Weights of a small segmentation model.
Model: 0.918M parameters, patch size [8, 8], layers 6.
Training: adamw at rate 0.0012, batches of 512, held-out accuracy 96%.
Data: trained on rendered scenes of toy objects such as cars, trees, mugs and chairs, 97500 training examples, 116.6 epochs.
Rows from block 2, named by matrix and row number. Rows with one number belong to one neuron. Each number is 200 + 30 x the weight over its row's rms, rounded and kept within 0 to 999. All counts start at 0. After the name is the row's rms in percent of the matrix's.
# u: gMLP up (value half) (model.blocks.2.mixer.u.weight, 384x128), inputs 0-127
# v: gMLP up (gate half) (model.blocks.2.mixer.v.weight, 384x128), inputs 0-127
# out: gMLP down (model.blocks.2.mixer.out.weight, 128x384, transposed), outputs 0-127
u.45,089,206,182,225,208,209,244,163,204,190,200,181,182,206,218,214,212,210,199,197,191,216,192,206,198,214,163,180,187,175,183,168,193,202,201,247,205,176,216,156,184,176,247,186,203,200,140,173,193,207,180,251,258,212,202,242,211,211,203,225,236,215,178,176,240,212,212,188,246,163,207,201,133,201,209,200,212,203,199,149,211,189,182,216,259,140,271,240,252,166,274,155,150,181,225,215,242,185,190,215,223,175,160,222,199,200,213,193,214,166,201,199,187,186,171,167,141,171,172,234,205,281,135,139,202,271,207,153,186
v.45,094,164,222,186,177,186,218,213,219,243,193,176,238,249,187,192,207,199,229,189,250,212,175,213,200,172,222,243,222,196,245,243,210,222,141,176,194,161,166,166,215,253,172,213,191,169,248,205,188,215,184,222,161,157,229,204,238,145,241,154,204,237,213,167,205,173,189,173,237,218,237,175,228,192,156,149,187,175,207,225,148,153,202,184,185,250,156,180,200,257,228,253,230,204,218,173,193,216,259,184,176,196,229,211,164,199,198,195,271,215,195,201,168,166,187,222,234,219,149,191,201,266,216,153,203,179,208,192,141
out.45,102,205,165,168,209,157,167,246,182,219,186,218,227,189,174,212,229,215,154,219,203,203,227,170,173,187,249,221,181,242,193,184,228,203,201,210,169,227,180,258,245,249,152,213,204,190,228,208,163,192,246,209,138,184,201,124,166,238,182,207,198,166,193,237,176,227,179,207,175,205,188,228,221,224,195,218,146,196,191,222,191,241,196,161,176,255,180,210,218,147,179,241,215,222,155,174,158,190,204,189,178,236,206,187,216,197,214,255,148,254,211,220,210,193,211,220,193,205,204,187,237,124,264,206,201,106,205,229,197
u.46,090,197,217,175,255,170,208,195,167,194,177,217,189,228,249,289,162,251,204,181,263,180,226,204,213,221,239,201,172,225,243,184,236,180,154,176,194,180,176,171,163,148,191,221,170,185,169,170,177,171,205,186,214,260,176,183,271,156,191,166,172,200,172,224,210,216,191,168,176,212,165,189,184,184,230,246,166,249,273,280,180,211,247,200,213,207,172,180,186,196,179,177,175,223,209,169,220,235,179,249,197,158,159,185,186,188,224,247,165,173,176,182,187,222,201,238,218,174,177,207,207,219,216,158,199,236,213,190,193
v.46,100,217,217,203,185,186,159,223,135,207,161,185,210,190,211,195,236,255,204,226,202,185,193,181,199,187,171,153,141,117,230,222,186,212,228,170,176,225,190,200,213,173,221,175,227,177,135,279,224,229,225,214,111,193,253,233,201,187,185,210,156,228,173,219,177,202,210,188,248,221,206,157,162,236,235,165,171,185,198,264,201,160,212,194,217,198,234,230,188,192,205,224,238,185,215,234,147,188,232,254,168,206,230,202,243,173,198,161,195,173,182,219,180,220,183,203,227,179,213,198,159,226,214,239,199,152,217,153,216
out.46,093,222,242,254,154,215,212,226,194,127,231,202,223,182,215,208,163,213,216,214,214,249,199,187,182,176,169,221,173,216,247,230,205,199,188,184,215,233,173,175,158,140,216,185,175,236,199,231,185,282,150,159,200,178,184,231,191,224,204,215,178,165,195,199,220,197,199,188,236,203,207,241,256,214,146,245,152,222,240,198,198,223,157,171,198,249,156,184,228,161,186,187,184,206,193,195,202,168,158,184,201,165,207,234,281,193,225,197,217,175,253,189,171,149,218,141,199,197,214,147,159,246,211,219,227,176,189,200,237
u.47,094,219,258,131,186,204,126,196,248,194,187,215,161,187,230,159,243,190,219,182,202,163,182,233,170,145,220,197,227,197,180,198,157,245,195,203,250,216,161,195,231,183,193,196,232,219,156,176,184,184,229,184,175,185,176,152,221,213,206,183,141,162,202,186,169,150,205,194,203,191,257,232,161,189,194,163,189,219,176,235,227,204,219,192,208,246,205,267,204,144,231,238,222,240,206,200,223,240,201,230,161,214,278,210,156,146,181,213,226,183,194,184,197,233,243,229,157,213,217,218,244,158,213,200,205,196,189,230,224
v.47,100,235,229,231,221,225,202,169,122,156,223,210,198,211,186,184,224,238,207,204,185,214,216,189,245,235,184,192,219,178,146,193,177,158,237,202,174,209,260,189,195,253,230,227,176,174,201,202,214,220,167,176,220,216,182,207,183,256,127,165,242,176,183,239,249,214,196,242,127,229,141,226,210,177,213,201,190,258,217,171,224,206,175,204,207,207,163,119,172,182,120,230,186,181,219,239,224,241,172,160,221,217,214,196,199,211,202,207,167,183,200,181,213,150,216,187,184,173,192,156,168,208,196,246,204,202,184,238,225
out.47,097,152,145,188,188,249,213,263,227,185,196,183,198,219,213,175,206,203,146,212,216,152,209,157,221,210,208,208,197,231,178,285,233,254,236,209,215,224,162,207,175,158,147,160,159,196,251,211,194,254,168,208,151,178,149,185,176,219,205,181,187,160,190,252,221,198,208,210,199,194,232,126,181,241,188,183,159,215,221,237,228,212,214,215,194,222,199,196,174,232,235,217,172,185,164,236,166,209,220,200,193,151,245,142,231,159,270,217,212,171,160,229,233,227,194,221,207,221,185,225,171,217,194,186,178,222,176,197,192
u.48,102,181,224,250,218,239,154,161,176,215,199,199,141,225,221,193,214,153,198,197,214,210,194,165,188,221,256,168,191,208,191,172,210,241,215,178,265,170,199,213,239,211,160,183,196,218,180,178,163,148,197,175,200,246,213,193,190,173,257,228,217,165,230,191,182,223,181,177,182,153,191,200,250,195,187,128,201,219,185,187,199,257,158,226,168,182,177,195,183,219,243,193,245,257,180,202,186,204,181,209,159,253,216,199,223,246,203,189,164,183,175,217,236,190,270,183,126,183,150,175,178,219,247,190,191,199,245,220,137
v.48,088,234,211,205,190,147,165,234,244,170,137,134,178,203,179,196,208,212,215,192,208,215,195,227,200,187,161,216,203,176,194,231,209,204,168,195,146,231,179,200,191,231,171,122,183,241,224,184,230,189,226,236,210,179,153,218,229,182,166,186,160,234,179,199,172,167,222,182,200,176,222,201,174,223,128,222,215,158,188,227,200,189,208,118,234,214,214,197,164,225,216,226,205,188,182,220,254,210,236,141,222,193,188,210,170,192,181,234,199,207,272,182,208,212,210,237,229,239,225,249,278,233,193,210,211,161,177,241,253
out.48,097,229,182,222,135,155,269,202,207,134,216,217,249,211,202,222,183,226,128,158,199,167,191,189,234,192,150,205,220,212,213,237,179,173,232,156,170,240,220,125,167,227,229,220,174,185,207,186,263,189,236,171,201,182,139,218,182,236,192,196,195,251,170,217,210,227,189,223,271,189,194,191,230,220,205,248,192,128,200,221,214,188,223,162,244,226,156,197,241,182,178,197,178,172,220,208,203,225,205,174,235,177,209,199,206,211,175,198,215,234,150,212,193,196,186,166,261,209,213,216,191,196,217,170,230,172,150,189,216
u.49,083,182,227,185,208,201,189,175,173,216,245,154,208,158,236,178,251,192,239,166,248,215,160,221,199,168,183,185,204,211,142,225,232,295,209,195,198,216,147,217,232,249,185,159,191,199,210,205,168,206,208,216,171,191,179,202,251,207,143,199,161,207,217,186,215,163,213,262,207,238,256,214,225,189,175,165,233,234,216,204,159,206,175,170,212,258,219,185,188,180,214,229,212,220,197,254,231,212,198,195,181,193,207,178,269,191,210,166,233,185,170,165,176,117,272,189,187,200,155,174,219,213,177,214,186,171,186,188,229
v.49,090,172,222,148,253,209,220,200,206,174,236,243,203,252,217,203,160,178,188,189,238,145,201,181,198,194,184,202,258,238,168,178,157,207,208,203,190,225,212,199,206,215,178,208,196,220,221,190,147,180,215,216,187,218,154,202,221,250,107,195,209,138,246,204,216,177,177,232,172,220,187,224,159,156,206,162,140,278,184,194,236,214,185,202,203,243,243,192,202,191,197,213,149,195,207,243,208,188,187,164,244,239,221,197,224,196,196,226,224,167,193,121,189,185,222,167,199,193,143,183,212,244,162,199,189,232,220,207,262
out.49,091,206,224,174,165,263,219,172,185,189,191,221,196,183,210,230,277,215,292,201,161,192,166,210,198,224,196,160,123,165,162,183,180,220,243,219,210,228,203,148,164,210,172,211,167,238,187,246,247,192,183,236,189,221,173,192,143,237,198,179,220,164,174,166,194,198,198,234,169,204,214,227,251,216,183,159,189,155,160,234,220,168,231,220,202,200,133,205,164,171,186,233,196,264,213,197,176,195,214,213,194,220,220,180,238,201,215,184,210,178,212,188,214,213,209,193,211,133,194,268,174,199,194,207,257,164,190,188,233
u.50,101,161,220,203,203,192,214,110,207,208,222,164,246,169,178,205,210,169,153,184,224,173,211,263,225,274,209,202,194,251,200,208,158,219,210,176,212,191,193,206,190,194,159,217,220,223,171,192,248,191,198,218,180,186,147,248,182,168,162,220,204,183,140,187,185,187,201,265,141,195,184,249,194,218,254,197,142,144,240,193,209,171,237,202,190,157,225,167,237,206,235,179,192,215,225,179,167,211,193,142,219,158,241,214,232,223,184,246,232,203,192,165,230,240,172,207,222,174,185,218,215,235,233,212,207,141,198,202,205
v.50,085,170,230,196,237,257,187,253,225,238,165,240,144,246,238,177,229,156,222,202,223,163,178,180,177,185,245,211,233,183,171,236,213,235,133,156,186,193,192,171,194,172,168,177,212,198,190,212,186,224,161,215,261,203,182,201,225,178,216,182,192,218,207,167,148,177,224,175,161,208,209,187,174,162,125,246,217,173,206,215,196,225,186,142,219,235,192,159,154,205,232,209,248,213,193,183,197,235,188,203,209,187,191,191,183,212,271,207,202,225,284,214,213,167,233,175,174,224,182,228,266,219,228,200,219,169,202,231,174
out.50,099,215,157,185,184,187,218,248,179,202,153,262,135,229,245,179,184,212,197,226,160,177,232,170,208,200,173,240,232,202,224,199,170,191,206,218,172,238,193,185,184,235,260,182,186,228,204,224,156,219,215,180,191,213,273,161,196,279,253,221,228,186,256,195,204,216,199,157,205,199,214,185,172,174,151,211,233,254,159,179,191,226,155,173,202,209,184,216,154,178,188,240,189,214,215,233,198,163,199,213,185,233,174,166,149,172,217,148,176,219,214,191,171,143,221,199,199,232,229,249,207,160,160,170,171,237,221,168,222
u.51,095,180,210,165,242,188,185,219,165,196,167,183,213,175,181,244,218,203,193,223,189,205,230,213,255,201,174,213,214,209,244,188,204,181,203,217,252,259,231,262,224,206,182,220,160,170,147,227,172,210,224,125,223,175,192,225,241,224,193,229,205,168,192,244,221,235,156,182,182,174,181,215,172,173,193,259,184,179,160,120,228,163,190,218,244,200,152,204,187,163,240,221,209,230,213,147,215,179,210,201,183,219,128,235,192,220,188,176,146,189,121,228,215,183,189,195,168,204,210,177,216,193,230,234,227,202,135,189,221
v.51,071,189,234,181,224,200,249,206,250,249,238,169,193,216,226,175,180,206,212,146,202,179,184,214,176,162,180,254,183,179,154,231,252,228,190,209,186,187,159,188,261,256,210,181,191,220,233,184,134,223,169,271,199,153,248,186,213,170,208,230,170,200,182,187,194,181,213,189,258,187,209,190,177,236,198,159,162,216,228,217,168,160,201,172,234,206,241,206,190,223,262,201,210,220,205,202,187,228,241,254,165,145,232,202,232,210,215,191,245,191,245,206,207,202,169,224,150,208,171,247,178,249,217,170,173,173,173,182,162
out.51,093,212,187,164,211,204,217,175,151,207,170,170,182,241,205,150,220,234,203,181,240,199,163,202,179,234,243,207,247,162,184,178,245,236,172,203,180,185,183,151,217,199,187,175,217,230,209,213,237,212,216,244,189,191,240,194,213,222,172,198,163,220,150,119,160,195,226,214,200,213,184,206,233,227,245,217,204,204,183,208,168,215,253,207,200,130,188,254,238,218,179,211,164,255,168,184,215,250,187,222,216,168,260,161,191,237,131,220,184,251,193,188,206,214,181,156,188,143,205,167,255,231,164,183,184,235,230,235,211
u.52,098,236,124,196,190,133,223,205,194,234,227,207,218,189,163,186,217,192,203,198,153,134,218,231,221,204,209,198,157,259,262,197,179,225,231,240,234,178,183,223,190,255,196,186,223,195,213,213,213,219,218,256,204,194,236,197,149,178,198,253,176,239,203,172,200,234,201,181,196,187,193,163,167,260,211,219,158,248,205,169,163,217,218,233,142,173,198,192,226,207,230,198,209,197,171,161,210,126,162,173,219,195,196,215,178,232,211,169,139,210,175,169,241,245,181,236,257,199,173,213,216,187,174,219,173,215,188,149,170
v.52,075,187,239,150,215,200,233,220,247,194,249,244,191,237,177,176,221,210,229,190,253,144,149,243,207,179,207,201,173,177,179,228,219,226,200,199,206,184,173,216,230,183,146,143,213,232,187,210,218,186,243,255,194,136,183,263,201,176,205,153,152,197,200,153,197,161,232,184,221,218,230,163,165,188,199,157,202,189,224,186,193,173,215,211,248,204,209,160,150,204,206,238,166,183,229,268,138,225,243,226,204,193,248,221,206,138,210,204,195,236,227,209,187,203,242,195,181,215,182,191,226,261,212,187,247,176,194,201,181
out.52,087,223,198,176,151,177,175,206,206,218,199,188,236,168,194,249,121,215,185,215,230,259,226,182,181,178,235,207,146,170,149,228,205,199,215,156,247,232,151,179,194,173,218,216,191,191,184,173,193,195,225,200,214,169,150,218,221,146,218,216,262,250,236,185,223,200,242,180,221,303,177,167,183,222,211,150,193,171,207,270,168,157,199,204,175,174,163,224,198,230,206,184,256,209,194,221,208,268,245,213,188,237,195,194,202,192,189,178,222,180,178,149,222,208,170,203,167,232,177,168,219,199,221,217,201,199,166,197,189
u.53,097,232,200,170,235,167,253,232,220,235,199,246,255,169,170,186,194,172,207,171,249,170,196,252,182,155,244,223,185,190,161,196,208,227,181,224,220,116,172,209,194,189,171,243,213,186,196,192,207,201,198,228,217,194,157,184,245,163,206,178,171,229,206,176,181,189,217,183,233,210,212,158,135,202,184,245,200,236,213,168,188,195,253,253,189,198,165,248,156,232,286,171,207,192,180,184,214,173,193,201,173,186,180,217,221,192,222,180,192,242,219,200,218,234,190,198,202,282,146,211,256,145,163,178,204,215,194,179,191
v.53,104,232,243,182,180,218,143,147,165,174,240,221,144,218,206,188,204,255,193,224,240,150,196,217,206,196,206,168,170,145,182,195,155,202,254,155,127,205,205,212,263,186,195,178,223,243,148,197,156,242,224,199,171,170,246,216,184,187,183,211,207,170,209,189,217,184,189,246,204,220,223,195,202,222,190,208,218,190,218,190,236,171,211,208,273,235,247,175,230,165,205,208,177,153,236,279,198,202,143,160,199,217,196,195,202,231,197,193,187,206,134,211,218,166,171,167,207,188,209,233,221,214,178,202,212,181,176,200,263
out.53,095,173,157,187,150,185,208,141,159,189,177,156,238,212,223,181,223,246,203,227,190,140,208,221,214,177,160,241,223,219,233,235,214,219,198,210,234,245,224,183,255,182,206,162,215,222,229,248,225,174,181,237,224,135,227,227,144,177,165,221,253,183,171,234,225,200,194,210,200,170,184,160,203,208,195,172,162,196,205,198,248,184,237,227,170,185,152,167,223,154,202,221,238,183,198,222,168,221,208,189,206,212,248,169,235,166,173,262,169,170,170,184,196,240,223,176,224,178,214,196,138,274,216,182,185,177,211,171,179
u.54,102,188,210,211,203,180,183,187,228,226,192,242,220,244,221,213,163,178,214,163,205,164,187,195,214,213,210,188,215,197,127,155,175,155,206,217,231,227,207,200,217,251,201,223,216,141,234,140,188,221,194,196,167,122,206,251,205,228,235,209,200,173,224,177,172,164,200,211,229,235,174,212,187,191,201,172,224,173,186,162,183,210,216,172,197,232,205,176,185,188,211,147,225,207,174,248,201,125,214,231,182,210,282,176,213,187,154,215,176,190,225,165,202,243,200,120,204,211,188,254,218,236,237,181,273,220,147,225,230
v.54,088,228,183,194,236,173,215,211,155,198,256,217,173,216,223,195,209,230,197,216,177,224,268,186,185,221,232,213,229,241,250,238,210,205,233,215,230,151,169,181,194,147,213,161,209,144,196,221,149,184,196,201,223,188,186,269,194,172,199,159,199,217,156,160,145,213,168,189,222,210,219,193,212,185,183,207,229,166,251,222,212,222,226,215,250,162,170,137,187,266,208,222,211,197,258,158,150,229,207,176,221,203,166,225,232,232,170,155,209,197,206,166,238,160,212,210,221,153,255,202,230,199,199,136,183,211,165,179,195
out.54,100,178,155,197,240,188,190,193,220,209,129,176,200,181,185,219,207,233,174,200,231,202,124,166,207,193,222,205,235,187,219,243,224,236,176,195,185,212,210,159,196,158,219,192,212,184,221,219,170,175,216,151,216,221,178,141,252,188,204,202,160,231,168,251,207,289,234,191,194,174,186,181,246,183,201,216,171,262,193,201,187,172,197,185,145,217,247,255,250,162,189,235,196,194,136,225,193,234,136,213,226,151,199,196,183,252,214,214,255,209,178,213,229,250,170,218,182,206,183,184,209,175,198,172,193,224,228,214,156
u.55,088,172,205,174,212,227,188,131,121,232,226,174,202,188,227,245,187,215,175,174,161,231,216,203,242,204,170,219,198,139,198,219,156,219,242,183,200,200,208,178,181,207,180,161,279,183,274,235,159,194,225,109,208,204,251,222,217,225,219,220,204,156,209,135,202,222,145,179,181,192,209,206,197,219,218,203,212,192,251,188,199,141,222,185,189,214,200,184,175,197,212,215,185,213,207,232,254,185,219,190,156,217,236,215,273,225,138,186,201,172,190,177,214,198,159,194,192,175,201,173,244,167,181,183,219,217,210,230,207
v.55,092,164,197,187,254,99,204,205,244,195,230,198,196,271,215,186,189,186,215,201,232,131,217,217,205,194,225,232,184,239,269,187,243,214,173,223,188,190,173,162,181,231,162,235,229,205,206,140,212,202,176,205,268,185,175,168,211,199,178,158,196,213,189,189,185,179,173,206,233,199,214,187,159,150,169,147,221,205,194,227,173,172,206,231,165,222,175,227,184,223,219,218,180,247,189,127,219,171,210,208,216,209,224,180,175,178,205,218,212,188,184,188,181,221,233,243,164,214,189,256,216,187,237,175,169,288,179,220,187
out.55,088,191,169,267,203,206,207,220,224,234,189,188,257,202,198,159,228,170,161,166,211,204,232,174,220,232,195,154,176,252,153,197,205,175,191,199,220,204,204,234,221,132,307,207,204,231,193,184,234,191,191,199,219,193,211,161,142,187,205,251,200,248,198,211,191,192,203,168,204,154,167,175,219,202,236,229,203,158,152,260,181,212,151,210,169,211,212,200,170,193,217,215,212,226,153,171,173,254,208,218,187,224,204,178,188,212,219,232,201,210,137,248,220,190,222,168,168,256,233,182,192,215,184,196,133,169,174,250,186
u.56,102,218,228,209,152,205,185,205,197,214,173,183,166,206,221,152,256,150,234,210,206,230,185,253,227,213,191,177,202,154,143,197,152,232,155,180,196,177,182,208,229,189,184,192,212,259,151,215,157,161,243,174,167,198,240,226,243,175,202,161,171,277,153,190,233,188,181,166,199,202,255,161,213,236,180,188,231,207,168,215,244,243,181,222,181,200,181,215,192,134,244,209,190,145,194,209,231,224,236,204,241,147,221,198,160,199,215,203,191,210,166,145,225,216,215,207,184,181,196,202,215,238,227,230,186,204,168,204,270
v.56,125,243,204,185,239,225,168,204,198,182,217,203,211,208,129,219,186,204,207,191,209,179,192,213,189,173,222,204,199,242,248,194,234,163,249,188,167,224,216,197,192,206,199,249,162,174,267,208,244,146,194,151,223,192,207,193,178,253,178,253,210,184,209,260,206,182,189,264,165,233,151,206,231,151,186,253,139,187,166,163,208,197,214,163,225,227,186,177,148,232,120,209,208,218,232,173,199,200,199,169,194,248,201,189,240,230,195,200,146,204,183,197,180,167,202,218,200,238,187,202,221,132,229,213,212,158,224,228,247
out.56,111,217,150,209,143,220,175,206,248,205,211,175,194,194,130,227,236,199,196,198,249,184,216,149,183,196,229,197,180,194,205,207,267,194,187,201,222,228,188,195,240,219,258,248,208,193,198,247,211,194,152,203,229,241,186,241,170,209,260,234,248,183,188,127,211,172,175,210,239,211,190,211,220,191,224,156,208,219,214,196,266,89,192,187,215,178,220,190,224,227,170,209,195,224,166,181,189,161,190,201,177,199,158,202,147,170,160,202,224,189,225,189,204,201,229,177,157,260,184,197,191,184,158,217,199,158,245,216,188
u.57,095,206,176,207,147,221,217,224,194,164,180,251,217,173,202,174,230,171,168,197,192,201,191,225,161,214,172,275,275,213,189,272,171,186,160,170,218,228,214,209,162,197,254,168,232,201,194,186,210,190,163,227,226,234,187,176,189,211,230,157,158,195,252,194,181,197,177,246,195,216,213,213,155,209,195,187,181,163,226,197,214,98,237,195,217,169,143,225,183,191,220,199,194,179,219,203,268,220,185,219,181,223,223,244,206,234,202,195,193,161,172,260,185,235,193,211,239,210,213,230,161,139,191,211,211,223,164,156,178
v.57,111,141,237,225,220,191,224,252,206,204,232,221,245,240,202,210,181,189,208,181,234,205,198,211,237,177,214,182,146,224,173,212,219,206,240,210,209,185,170,240,196,265,170,246,168,200,202,154,132,235,154,198,177,193,174,174,252,197,205,203,130,222,191,192,297,189,212,179,255,217,225,229,228,165,226,218,227,255,233,201,167,140,236,210,161,241,169,158,191,204,212,184,219,210,169,216,174,196,155,212,191,185,193,185,174,201,221,155,221,235,177,198,223,179,217,224,154,171,183,217,195,230,240,256,200,206,182,171,187
out.57,097,148,231,218,237,235,132,176,196,205,226,232,180,166,173,163,220,195,220,209,217,200,225,209,199,199,196,186,125,183,153,182,245,187,242,211,187,185,164,178,244,251,179,262,177,214,232,233,204,231,204,197,150,185,235,244,244,214,216,240,246,227,181,167,246,192,248,183,207,180,157,213,202,189,209,214,208,201,155,153,218,208,204,234,206,187,194,198,217,170,185,200,267,213,161,133,190,219,175,189,143,158,174,247,154,176,162,230,229,209,182,133,174,182,216,200,179,193,212,224,239,232,184,184,246,184,211,212,222
u.58,090,140,176,151,154,230,233,246,182,145,204,198,170,192,176,197,229,242,152,263,194,265,190,185,195,211,210,258,206,230,170,198,219,194,170,150,166,230,232,223,190,174,225,194,195,238,205,168,154,188,149,265,203,230,165,164,195,229,145,151,213,205,241,189,252,243,208,226,181,162,148,257,163,180,162,172,186,240,169,188,195,196,203,205,157,215,164,238,189,222,201,167,177,205,264,217,194,215,190,220,197,163,190,240,192,190,239,205,211,210,185,185,233,206,239,210,198,163,207,185,206,164,194,177,222,242,214,214,198
v.58,094,215,233,223,221,193,149,221,197,181,169,164,192,159,262,168,192,206,224,192,253,174,192,198,135,192,271,190,243,145,201,186,212,209,218,227,224,198,158,165,229,204,196,152,230,169,259,209,218,185,226,203,186,159,195,242,231,197,229,167,183,181,196,200,158,179,214,229,238,243,176,187,211,174,181,212,220,168,174,209,177,197,163,174,228,115,238,161,182,213,199,209,197,230,227,189,182,268,204,237,175,202,189,163,196,217,181,169,193,222,264,179,212,209,211,226,233,194,245,234,207,215,252,119,250,183,187,209,209
out.58,100,250,229,247,199,196,221,223,208,235,187,198,259,178,183,215,223,169,179,175,179,129,207,146,211,228,176,245,227,204,178,244,268,212,154,202,211,201,200,152,125,185,188,204,173,168,190,216,201,203,176,203,216,151,201,245,220,180,266,225,202,194,169,230,142,182,181,138,256,278,239,188,261,183,210,177,196,193,214,157,203,215,171,199,198,241,235,218,198,211,197,197,176,133,200,155,183,178,189,213,232,207,162,192,190,250,203,194,215,189,210,203,185,194,140,228,203,189,176,197,208,218,218,203,198,188,182,245,243
u.59,110,240,218,248,244,223,224,177,186,216,197,186,250,225,220,213,250,160,193,174,225,248,170,224,213,173,206,173,208,203,179,231,237,195,169,164,159,168,180,146,166,221,214,235,179,234,196,261,182,150,210,189,141,226,176,206,262,183,162,166,169,220,226,185,217,161,245,225,237,248,212,191,174,154,216,204,204,228,201,218,194,179,169,176,159,248,215,197,166,194,235,210,215,217,186,202,166,169,233,219,231,195,247,222,244,186,256,200,220,194,170,175,198,163,238,213,111,241,175,176,163,205,180,187,165,205,249,199,209
v.59,111,246,195,195,208,229,191,142,172,149,163,173,231,177,197,260,201,252,190,206,172,210,207,210,219,220,199,152,149,203,192,238,223,132,211,195,230,230,199,210,184,195,179,223,214,136,118,240,261,212,179,215,155,223,190,225,213,206,212,166,231,179,158,221,110,209,207,192,190,217,172,212,207,245,238,159,239,233,183,230,205,209,168,198,168,236,245,253,159,172,208,186,187,188,155,202,157,223,203,214,190,196,208,230,229,227,221,242,173,179,170,199,176,193,196,195,154,186,238,203,168,197,211,244,229,183,227,231,162
out.59,106,230,252,201,208,175,200,193,174,159,208,247,213,207,200,210,163,205,210,233,182,195,197,193,186,175,177,201,228,181,193,191,154,229,189,252,182,288,191,188,200,187,248,221,224,179,230,180,195,178,165,188,199,217,237,189,250,233,180,168,246,162,159,189,184,236,230,134,242,163,131,204,214,196,235,206,110,207,205,169,228,194,160,165,147,164,239,170,247,161,150,210,205,188,224,212,201,233,218,217,234,187,187,194,143,218,213,212,155,215,227,233,198,160,195,227,219,177,220,220,169,256,181,241,153,188,221,205,198
u.61,085,186,254,206,193,178,212,230,212,152,212,189,219,213,191,158,161,220,235,179,220,201,175,219,241,153,279,165,224,224,179,184,205,181,205,233,168,197,144,166,194,210,214,227,187,223,193,254,258,206,176,206,190,227,151,167,197,237,209,182,199,178,204,246,226,159,148,224,234,223,164,210,191,158,212,201,194,229,226,184,257,205,230,185,215,170,201,200,157,192,168,192,167,166,198,241,134,157,198,246,227,240,233,242,185,224,183,223,180,153,247,212,142,219,191,275,136,171,186,206,174,205,212,215,168,171,197,179,197
v.61,108,220,205,186,191,196,193,193,237,175,275,176,215,215,129,229,168,192,212,139,229,195,196,223,260,210,258,200,184,247,203,204,168,167,167,222,188,171,204,197,190,152,198,246,207,210,250,154,212,181,172,180,246,254,235,186,178,252,200,159,206,161,208,199,232,192,146,212,182,184,188,185,222,189,208,242,277,241,137,173,188,175,201,182,179,192,169,186,171,195,171,224,177,200,237,198,240,227,189,169,249,218,198,234,166,201,182,279,164,187,205,157,207,180,177,179,177,215,232,177,196,175,187,193,196,240,205,260,175
out.61,094,236,208,164,161,174,178,193,145,180,190,219,241,192,230,144,188,210,145,233,182,180,224,262,206,280,211,227,202,213,211,163,230,190,238,176,210,177,211,241,152,201,191,187,242,158,233,162,212,188,173,187,203,193,209,205,195,186,183,200,186,206,199,213,227,188,252,163,257,262,257,193,170,157,169,234,195,183,216,204,170,196,147,216,169,180,228,219,205,195,221,198,253,164,209,189,249,221,211,178,163,180,152,188,192,228,221,105,231,235,211,185,206,212,195,166,276,222,196,224,225,197,221,158,170,196,189,187,179
u.62,101,216,201,186,230,201,209,207,218,237,204,212,219,210,192,180,272,216,170,218,170,237,191,145,192,186,130,186,241,198,213,195,167,167,205,237,229,193,248,133,230,150,195,223,115,196,216,164,152,191,211,152,206,245,246,235,234,209,226,202,216,194,203,277,170,199,217,168,211,187,179,174,171,143,220,197,251,228,172,245,185,177,157,216,178,222,193,222,168,166,156,235,154,184,175,184,187,252,205,217,166,181,185,166,170,233,180,202,219,217,208,204,199,205,230,202,228,185,244,269,176,167,162,203,204,223,204,177,215
v.62,075,187,238,162,187,232,183,191,228,176,224,190,196,194,203,230,222,177,222,178,251,209,179,277,170,185,261,196,163,200,178,225,231,225,181,175,161,223,169,261,198,215,164,156,208,246,184,217,238,224,177,245,183,179,148,204,248,154,168,180,144,221,171,159,196,156,227,159,200,207,244,148,183,195,175,223,190,169,231,210,180,169,209,178,250,245,210,158,171,193,236,196,213,204,240,178,202,204,233,201,189,172,218,226,205,152,240,264,224,223,232,217,211,185,259,164,149,209,178,209,225,209,237,194,226,145,223,203,195
out.62,097,157,227,210,133,234,219,174,171,224,251,205,182,156,178,216,139,209,233,189,206,231,201,187,229,226,169,226,232,162,177,136,221,250,207,172,181,214,209,188,185,247,203,161,248,191,211,208,196,205,216,189,208,172,194,201,205,214,236,190,192,188,231,175,194,220,191,225,165,266,188,158,176,205,179,224,188,198,192,123,167,190,181,160,259,184,216,203,224,203,193,171,253,231,187,216,214,176,240,149,211,244,197,254,195,177,163,192,228,215,196,189,212,255,181,147,195,217,102,170,211,176,221,198,237,229,221,250,178
u.63,107,167,249,179,192,219,172,191,203,180,198,167,143,176,202,184,215,189,246,240,223,225,173,203,171,173,213,211,217,193,217,223,203,160,177,179,194,147,209,188,244,241,181,213,209,193,182,209,244,169,202,186,167,249,230,243,161,205,205,220,224,220,183,213,300,175,164,209,171,135,201,204,236,190,153,211,204,283,132,220,247,172,168,162,170,194,171,196,210,229,231,216,210,218,180,225,217,236,207,168,214,218,193,235,177,236,187,250,200,214,232,175,158,190,196,129,172,212,203,192,222,218,206,159,269,167,242,203,214
v.63,112,176,174,269,231,233,176,156,214,172,203,184,185,241,226,223,133,187,200,165,204,204,236,191,233,225,239,199,207,194,267,207,216,202,200,210,266,199,210,186,207,222,207,222,207,211,193,169,225,145,174,182,221,262,201,259,165,168,238,175,209,212,276,215,217,205,181,221,212,166,222,204,245,199,196,216,158,198,180,208,220,179,176,185,226,159,196,176,205,123,202,191,195,196,151,194,241,176,257,130,147,232,196,165,185,211,164,184,189,153,213,196,185,187,248,168,203,253,176,195,145,190,231,186,211,199,170,220,161
out.63,107,224,210,218,159,138,253,225,173,212,208,213,203,191,166,253,205,237,166,239,188,236,170,240,204,268,184,273,222,207,205,168,159,167,245,217,185,206,222,154,190,210,157,242,183,172,218,142,253,177,242,155,178,165,179,160,153,183,214,233,191,188,200,229,202,174,216,198,190,201,198,210,228,212,149,208,189,213,216,219,197,247,189,180,166,201,186,199,213,223,212,178,165,131,193,186,180,217,164,182,208,183,252,166,242,198,230,175,175,218,206,229,186,155,241,236,208,198,240,179,216,166,232,144,252,164,176,170,229